Rows from block 5 of a small CTC audio transcriber, named by matrix and row number. Rows with one number belong to one neuron. Each number is 50 + 12 x the weight over its row's rms, rounded and kept within 0 to 99. All counts start at 0. After the name is the row's rms in percent of the matrix's.
After each neuron's rows are labels from the 100 clips, of 14976, where the neuron reaches its largest size: "loudest" is the band of the loudest frequency at the time of the peak; "strongest on" is what is common among them. Only what is clearly more common there than usual is listed. The data: single English nouns, adjectives and verbs, spoken by a formant synthesiser in many voices.
# gate: second MLP gate (model.blocks.5.mlp.gate.weight, 320x160), inputs 120-159
# fc1: second MLP up (model.blocks.5.mlp.fc1.weight, 320x160), inputs 120-159
# fc2: second MLP down (model.blocks.5.mlp.fc2.weight, 160x320, transposed), outputs 120-159

gate.11 097:47 46 45 74 41 61 45 54 58 42 70 53 44 54 55 43 36 59 36 49 58 41 50 62 49 63 51 35 39 58 32 51 54 71 38 55 41 53 55 41
fc1.11 112:54 32 36 60 35 37 44 51 52 51 65 41 44 32 56 53 33 39 42 71 56 21 52 58 46 28 47 28 53 66 48 41 56 69 36 50 42 43 45 38
fc2.11 102:69 46 48 44 44 51 49 61 69 37 49 61 56 34 32 38 53 41 33 50 57 53 44 62 63 63 43 58 67 61 60 58 63 68 44 32 52 14 53 43
loudest: 500 to 1000 Hz
strongest on: /n/; /ɹ/; /f/; /ɛ/

gate.283 088:31 42 47 55 32 59 32 46 51 60 45 45 32 41 53 42 31 56 57 38 39 32 50 42 40 51 39 50 57 57 52 51 59 32 45 43 29 48 55 79
fc1.283 090:44 54 42 51 35 47 32 51 37 45 61 61 34 32 58 60 37 54 65 50 28 49 38 35 33 43 36 43 67 44 50 73 68 35 56 51 44 57 47 54
fc2.283 091:56 61 47 52 47 66 37 56 67 48 21 36 78 63 52 55 55 55 39 53 58 54 46 60 64 50 36 63 64 37 55 28 38 38 40 59 61 54 52 51
loudest: 250 to 500 Hz
strongest on: /l/; /ə/; /j/

gate.272 082:37 57 51 70 49 49 37 41 35 67 54 42 48 37 55 64 37 48 69 31 46 66 55 50 40 50 44 61 48 57 58 65 47 49 35 58 65 72 52 33
fc1.272 076:68 53 63 56 16 77 63 72 39 45 45 48 69 58 37 52 49 62 48 73 74 50 65 29 73 43 31 56 69 42 41 55 57 56 39 39 56 59 44 58
fc2.272 067:63 43 53 70 63 49 68 65 65 43 33 67 51 31 32 21 62 47 26 52 33 74 71 50 52 31 59 49 47 59 49 61 54 73 51 53 55 45 49 61
loudest: 4000 to 8000 Hz
strongest on: /w/; /s/; word: wants; word: waits

gate.76 087:66 59 56 65 60 49 37 29 62 45 54 34 44 49 41 41 58 49 30 53 47 54 61 49 48 43 54 45 75 49 59 36 44 51 55 54 47 51 52 33
fc1.76 098:51 38 48 52 49 32 47 58 35 63 56 45 34 50 59 49 51 44 55 44 57 43 22 35 28 70 60 59 42 27 47 73 49 73 47 73 59 43 46 59
fc2.76 098:50 49 61 31 43 41 45 43 42 63 48 58 53 40 45 42 54 32 43 56 44 49 50 50 53 45 59 63 49 39 38 67 64 52 68 54 26 43 56 55
loudest: 1000 to 2000 Hz
strongest on: /p/; /ɑ/; /ʃ/; word: shop

gate.37 083:47 53 48 64 56 64 43 43 37 55 38 38 68 50 72 42 52 50 50 41 46 63 53 24 49 30 49 56 51 61 47 56 38 42 67 45 59 62 46 46
fc1.37 077:45 53 35 43 40 43 62 63 53 44 57 60 40 44 32 54 50 46 35 64 69 34 46 55 75 54 21 54 56 53 48 46 46 35 39 24 31 51 37 69
fc2.37 069:18 54 60 47 52 53 64 55 31 30 75 50 54 50 64 65 65 38 46 45 37 36 35 35 47 42 40 38 45 44 32 48 39 47 62 52 60 29 46 52
loudest: 2000 to 4000 Hz
strongest on: /l/; /g/; word: girl; word: school

gate.21 093:39 53 26 70 49 42 46 70 23 46 22 41 47 40 58 37 45 56 50 56 59 32 52 44 55 43 45 36 50 51 58 55 36 38 40 48 45 39 40 49
fc1.21 089:52 65 51 35 53 56 45 22 63 46 78 72 63 48 38 60 48 41 43 35 56 56 36 48 49 70 68 53 60 65 39 26 66 66 45 41 62 57 52 58
fc2.21 091:15 35 50 29 45 43 68 39 66 44 56 76 66 48 44 44 27 39 46 52 46 37 55 55 48 44 36 59 56 35 41 55 56 48 31 62 36 48 62 66
loudest: 2000 to 4000 Hz
strongest on: /k/; /ɹ/; /ɑ/; word: car

gate.100 102:59 40 48 50 63 49 66 56 40 43 85 61 61 39 47 22 51 41 51 49 50 17 56 48 30 61 56 40 48 53 56 59 41 19 61 28 63 45 44 55
fc1.100 103:54 39 38 49 70 43 52 69 48 43 77 49 46 42 37 40 44 36 67 53 53 25 55 38 24 55 75 56 63 47 63 56 36 23 50 43 70 60 52 56
fc2.100 105:53 61 46 57 70 46 40 35 59 55 38 44 47 69 57 31 48 59 63 33 56 49 45 58 60 51 51 80 41 47 46 58 37 60 43 58 62 48 52 66
loudest: 4000 to 8000 Hz
strongest on: /t/; /ɝ/; word: sister; word: took

gate.35 130:55 30 41 42 46 34 36 55 46 45 61 64 58 57 47 41 49 38 62 41 50 45 22 44 06 31 48 59 57 46 55 51 52 70 35 65 60 74 50 63
fc1.35 137:40 70 52 50 47 56 51 31 49 57 57 47 55 38 45 55 53 67 60 43 25 64 72 55 71 59 36 47 51 44 48 57 47 26 61 47 43 50 52 34
fc2.35 132:69 59 78 40 73 34 62 47 59 52 34 62 50 47 38 51 62 44 47 47 73 44 40 57 52 62 69 75 45 50 37 48 50 52 47 53 54 45 58 45
loudest: 1000 to 2000 Hz
strongest on: /æ/; /p/; word: lamp; word: path

gate.189 088:46 36 47 62 53 33 48 46 64 69 22 52 58 66 45 68 45 60 41 36 63 47 35 43 46 32 49 39 56 51 46 65 60 48 58 48 47 39 46 55
fc1.189 096:41 39 61 62 68 54 34 48 75 45 20 44 53 55 44 46 53 55 79 28 76 57 47 34 63 38 51 43 60 56 49 67 60 73 59 61 68 37 43 53
fc2.189 095:30 52 21 41 60 34 55 35 57 44 58 45 29 41 42 51 34 44 57 46 64 37 50 34 39 27 56 47 59 44 61 42 45 53 59 40 47 57 51 60
loudest: 500 to 1000 Hz
strongest on: /w/; /aɪ/; word: white; word: wheel

gate.83 082:58 59 36 56 31 48 51 52 35 39 62 36 40 47 61 34 65 53 49 50 68 44 68 69 43 54 37 48 50 23 53 53 37 43 50 66 57 59 46 50
fc1.83 078:52 33 47 44 41 68 65 52 29 54 48 47 48 66 32 32 58 60 43 69 62 48 49 48 61 47 33 63 50 52 47 29 61 53 41 63 36 52 52 53
fc2.83 078:50 46 58 64 52 51 74 61 27 53 52 59 30 54 58 57 36 50 56 60 71 15 67 62 67 46 40 68 41 47 55 49 52 41 36 49 52 53 53 35
loudest: 1000 to 2000 Hz
strongest on: /ə/; /p/; word: apple; word: market

gate.240 089:55 42 76 39 66 74 62 57 50 44 33 28 43 55 32 70 36 50 54 50 69 18 40 43 67 52 31 63 45 61 58 58 44 61 39 47 52 71 33 67
fc1.240 088:64 60 52 44 66 47 49 70 54 47 37 28 51 50 29 66 37 53 42 36 59 13 43 45 46 48 18 71 30 57 58 53 35 65 68 47 36 70 51 49
fc2.240 083:51 30 59 48 26 42 68 40 58 44 57 66 54 54 47 58 36 85 59 51 63 28 72 63 63 36 56 53 27 57 46 39 41 44 46 73 54 77 59 45
loudest: 500 to 1000 Hz
strongest on: /l/; /j/; /oʊ/; /ɛ/

gate.134 105:50 47 31 55 55 61 47 63 51 37 59 48 63 52 37 60 39 53 35 32 45 63 45 77 45 55 63 41 83 55 52 19 42 48 67 61 41 27 47 45
fc1.134 107:32 44 37 54 35 63 38 61 48 45 33 64 52 51 58 56 54 59 40 30 49 66 26 78 30 71 71 48 60 54 34 27 39 46 47 72 45 49 50 58
fc2.134 115:64 46 53 51 36 54 47 60 53 52 31 35 40 46 50 56 48 44 40 63 46 49 35 42 44 70 58 52 55 41 50 51 38 57 32 58 56 74 48 50
loudest: 250 to 500 Hz
strongest on: /k/; /ə/; /m/; /ɑ/

gate.40 093:41 46 76 58 55 40 39 43 52 64 56 38 66 50 56 50 50 58 34 64 49 69 55 44 34 42 43 39 33 51 59 45 22 64 51 49 53 47 51 42
fc1.40 085:56 56 49 53 47 46 30 45 60 33 24 27 52 39 70 48 47 55 49 28 60 59 50 55 52 42 43 53 39 65 59 42 17 45 39 55 50 43 52 50
fc2.40 097:45 39 53 31 74 59 64 60 69 62 60 67 38 48 39 33 53 47 43 33 36 40 63 22 57 53 43 46 45 61 12 58 43 53 45 68 54 49 44 51
loudest: 1000 to 2000 Hz
strongest on: /l/; /æ/; /b/; /p/

gate.56 119:59 55 62 60 55 65 43 33 54 37 52 64 47 31 45 54 74 59 53 50 52 48 60 50 31 50 42 49 53 51 41 61 65 58 50 31 40 68 60 59
fc1.56 121:40 42 25 42 42 36 39 60 57 65 39 39 35 77 51 65 33 43 57 35 62 47 38 35 57 39 58 53 42 56 51 44 48 48 42 48 68 23 50 38
fc2.56 111:48 45 48 69 52 49 38 43 58 27 39 64 38 63 61 44 31 51 45 48 44 45 43 50 40 81 66 41 49 45 44 38 53 20 41 49 29 32 74 28
loudest: 250 to 500 Hz
strongest on: /ə/; /u/; /ʒ/; /j/

gate.168 088:56 52 48 49 47 42 74 57 53 43 46 29 45 46 47 51 46 65 64 67 34 42 50 47 36 43 46 66 49 35 45 59 50 55 48 61 53 46 48 49
fc1.168 082:50 53 39 35 49 31 55 48 46 57 38 37 61 72 61 59 35 66 70 64 35 35 43 59 46 53 62 66 43 46 57 34 46 42 45 62 61 36 61 32
fc2.168 088:56 58 79 52 24 49 32 67 43 40 33 41 40 49 53 54 46 60 65 51 40 57 53 67 38 42 59 41 38 54 40 47 46 64 60 48 45 52 21 41
loudest: 250 to 500 Hz
strongest on: /ɪ/; /eɪ/; /t/; /w/

gate.287 092:51 74 65 49 57 57 50 66 51 48 52 62 49 64 47 56 56 43 48 43 59 43 70 41 25 34 52 39 48 42 61 47 52 29 50 37 87 58 40 38
fc1.287 097:56 59 73 41 51 43 58 46 26 56 67 63 53 47 60 70 42 40 73 53 52 36 39 70 41 22 60 52 65 50 48 59 47 45 51 42 89 78 44 31
fc2.287 097:50 50 46 47 44 33 32 48 53 38 50 52 54 82 58 52 51 53 40 34 56 47 50 66 51 48 49 28 37 40 50 56 79 65 57 70 56 30 51 89
loudest: 1000 to 2000 Hz
strongest on: /s/; /h/; /aʊ/; word: house

gate.54 088:45 45 71 59 45 52 46 38 37 60 30 29 71 66 48 53 57 63 34 46 44 48 55 37 62 54 37 52 63 73 59 66 49 62 57 71 51 72 63 82
fc1.54 087:77 44 38 70 55 51 52 66 38 61 45 31 57 57 48 34 60 43 52 41 60 56 52 46 63 58 57 64 64 44 57 51 49 59 53 62 61 54 44 51
fc2.54 086:46 55 53 55 54 28 54 55 65 38 53 81 34 55 46 57 74 59 58 54 48 36 64 46 48 41 55 55 33 58 31 41 54 56 71 34 47 53 18 67
loudest: 500 to 1000 Hz
strongest on: /aɪ/; /i/; /ʃ/; word: shiny

gate.48 117:65 46 67 58 61 54 38 61 58 55 50 50 41 35 53 46 51 34 44 65 44 57 56 63 43 54 53 68 38 62 54 44 50 43 46 54 46 43 58 61
fc1.48 127:46 69 46 59 47 31 52 73 45 54 40 71 33 41 48 69 59 42 43 71 54 52 56 72 50 55 53 54 41 52 20 56 47 63 41 56 42 54 57 25
fc2.48 131:51 66 37 32 53 58 53 44 13 53 32 63 56 72 48 55 65 42 43 44 44 70 46 57 54 39 59 47 57 66 55 57 40 52 48 48 39 50 22 47
loudest: 500 to 1000 Hz
strongest on: /ɹ/; /ð/; word: brother; word: garden

gate.220 086:43 29 39 40 40 51 51 71 48 59 63 49 50 41 66 51 46 52 65 38 58 36 52 67 40 55 43 58 54 38 57 49 37 52 55 48 44 58 57 57
fc1.220 071:38 79 55 50 61 39 50 60 49 43 49 43 51 33 40 71 45 54 66 73 48 48 39 57 56 79 40 62 33 63 58 49 78 56 55 40 33 53 46 49
fc2.220 077:50 46 37 58 39 42 59 39 24 31 43 57 43 29 50 55 55 52 46 38 24 46 44 47 54 51 75 59 58 59 49 27 41 57 29 65 37 58 68 48
loudest: 250 to 500 Hz
strongest on: /b/; /u/; word: blue; word: brother

gate.255 142:81 77 64 57 54 61 33 42 38 48 63 54 65 53 36 37 42 36 49 46 35 56 53 56 35 38 44 45 70 49 45 24 36 57 44 50 63 39 50 60
fc1.255 142:66 55 63 47 50 55 51 31 59 47 59 53 59 63 25 30 43 35 44 52 44 57 35 36 44 44 38 53 53 42 56 52 36 34 43 56 58 35 39 64
fc2.255 123:51 48 62 29 43 23 46 69 50 60 43 67 45 48 67 54 46 49 50 59 55 35 42 28 65 50 24 60 43 52 41 49 43 41 41 36 68 38 45 66
loudest: 4000 to 8000 Hz
strongest on: /d/; /v/; /u/; /m/

gate.182 096:80 56 62 37 69 36 31 43 35 54 44 62 38 50 51 61 70 63 50 47 58 57 30 67 44 44 71 47 54 44 45 38 39 60 56 57 49 41 58 34
fc1.182 096:57 60 46 40 56 49 50 51 35 57 55 57 48 48 54 62 31 57 55 46 38 66 45 42 58 47 52 68 40 42 69 41 42 38 59 68 62 45 63 43
fc2.182 091:69 56 54 58 49 58 64 56 00 31 32 73 66 55 52 35 54 25 61 44 35 60 55 63 42 32 47 45 46 47 44 45 43 71 43 49 54 40 42 44
loudest: 500 to 1000 Hz
strongest on: /ɑ/; /k/; /ə/; /m/

gate.78 137:75 45 43 50 44 34 45 54 73 47 44 64 30 75 66 67 76 36 78 69 54 38 40 51 48 47 45 68 45 48 38 36 40 54 46 57 47 44 54 63
fc1.78 142:34 47 54 48 62 72 50 46 28 50 46 38 73 28 21 33 32 56 28 42 47 65 49 62 53 54 62 38 57 57 72 55 54 53 55 36 51 48 52 52
fc2.78 137:32 45 44 70 74 58 63 30 48 40 52 46 42 59 44 56 57 49 53 74 41 57 56 74 65 51 52 44 39 63 52 43 50 65 68 43 56 47 48 53
loudest: 4000 to 8000 Hz
strongest on: /s/; /eɪ/; /u/; /w/

gate.108 101:42 52 52 68 37 54 69 49 57 58 36 43 49 53 44 51 37 64 39 55 52 29 33 41 41 39 51 66 56 45 46 58 51 55 64 49 49 65 39 69
fc1.108 096:42 28 56 45 57 37 51 37 47 66 49 28 36 34 58 40 36 41 45 56 62 56 70 56 65 47 62 65 40 44 46 52 47 46 57 35 39 40 44 47
fc2.108 103:63 54 56 73 70 49 36 53 50 58 43 45 69 60 55 24 55 27 50 48 63 58 65 64 43 73 26 43 51 56 46 56 49 43 48 38 38 44 42 34
loudest: 500 to 1000 Hz
strongest on: /d/; /h/; /z/; /oʊ/

gate.170 105:34 49 58 57 47 27 59 67 36 65 70 51 43 50 50 41 42 57 58 58 38 61 17 54 38 51 54 36 66 44 52 37 36 66 37 51 44 25 41 46
fc1.170 105:74 61 46 61 55 67 54 35 50 32 32 33 73 53 56 62 44 29 66 38 61 39 64 51 53 32 43 67 32 46 58 64 51 40 61 50 65 56 57 54
fc2.170 109:36 69 47 44 56 58 45 27 36 58 36 33 36 72 49 42 56 61 43 50 47 45 51 44 50 41 45 62 44 64 69 47 58 75 25 46 40 46 48 50
loudest: 4000 to 8000 Hz
strongest on: /ɹ/; /t/; word: dropped; word: train

gate.158 106:64 63 40 57 44 42 52 61 45 46 48 45 38 62 40 44 49 45 73 46 73 52 65 60 35 39 48 39 44 49 70 39 61 27 50 51 36 44 66 47
fc1.158 098:60 66 47 55 43 55 55 63 56 41 35 51 45 41 57 46 69 42 53 36 71 62 60 59 30 45 61 33 42 49 65 44 59 39 46 44 47 39 45 43
fc2.158 103:51 48 63 45 56 51 43 57 57 39 39 46 41 48 49 48 59 46 38 70 53 70 49 70 62 27 34 77 52 48 48 16 31 54 42 48 49 52 40 44
loudest: 500 to 1000 Hz
strongest on: /ɑ/; /ʃ/; word: shop; word: farmer

gate.218 097:46 61 69 44 46 39 48 68 48 76 49 60 72 52 47 64 65 49 41 66 61 39 81 49 54 47 54 61 47 45 62 60 37 61 49 45 46 56 67 61
fc1.218 095:71 80 52 44 33 40 31 64 36 64 74 44 67 52 48 51 45 40 58 52 25 40 47 32 54 66 58 34 35 17 58 61 65 45 38 37 54 39 51 74
fc2.218 100:40 67 65 47 50 41 71 69 45 59 53 34 49 56 58 55 49 64 64 46 43 29 70 66 46 66 56 64 53 56 40 44 44 49 39 70 31 45 36 53
loudest: 250 to 500 Hz
strongest on: /ɔɪ/; word: boy; /dʒ/; word: orange

gate.167 077:59 43 61 69 48 53 51 57 44 43 53 46 69 62 46 63 57 43 51 50 41 42 48 37 38 59 36 55 61 81 50 56 61 51 66 31 54 28 30 57
fc1.167 076:52 87 38 41 39 50 60 54 45 47 37 51 28 56 43 39 44 57 43 42 53 52 66 42 38 45 31 41 72 56 60 54 49 32 43 49 49 45 76 65
fc2.167 070:52 65 61 45 52 59 48 34 53 47 49 33 22 52 42 73 54 65 52 61 66 43 65 85 41 32 38 50 60 39 55 61 50 44 52 44 37 63 49 42
loudest: 500 to 1000 Hz
strongest on: /æ/; word: ran; /v/; word: heavy

gate.44 093:40 36 43 45 56 76 43 54 40 48 33 49 73 49 57 48 57 40 60 64 54 75 51 59 27 41 61 44 52 51 40 42 39 54 39 36 39 68 48 63
fc1.44 093:28 50 58 54 57 74 52 61 73 61 56 50 57 42 65 51 72 24 57 68 44 67 38 44 40 45 62 44 49 60 55 25 47 10 37 58 42 64 42 30
fc2.44 099:51 49 58 45 48 43 74 61 44 29 35 61 68 59 47 71 66 39 35 35 60 54 52 50 69 27 78 50 77 53 41 40 72 46 62 51 49 49 48 34
loudest: 1000 to 2000 Hz
strongest on: /p/; /ʊ/; word: pushed; word: picture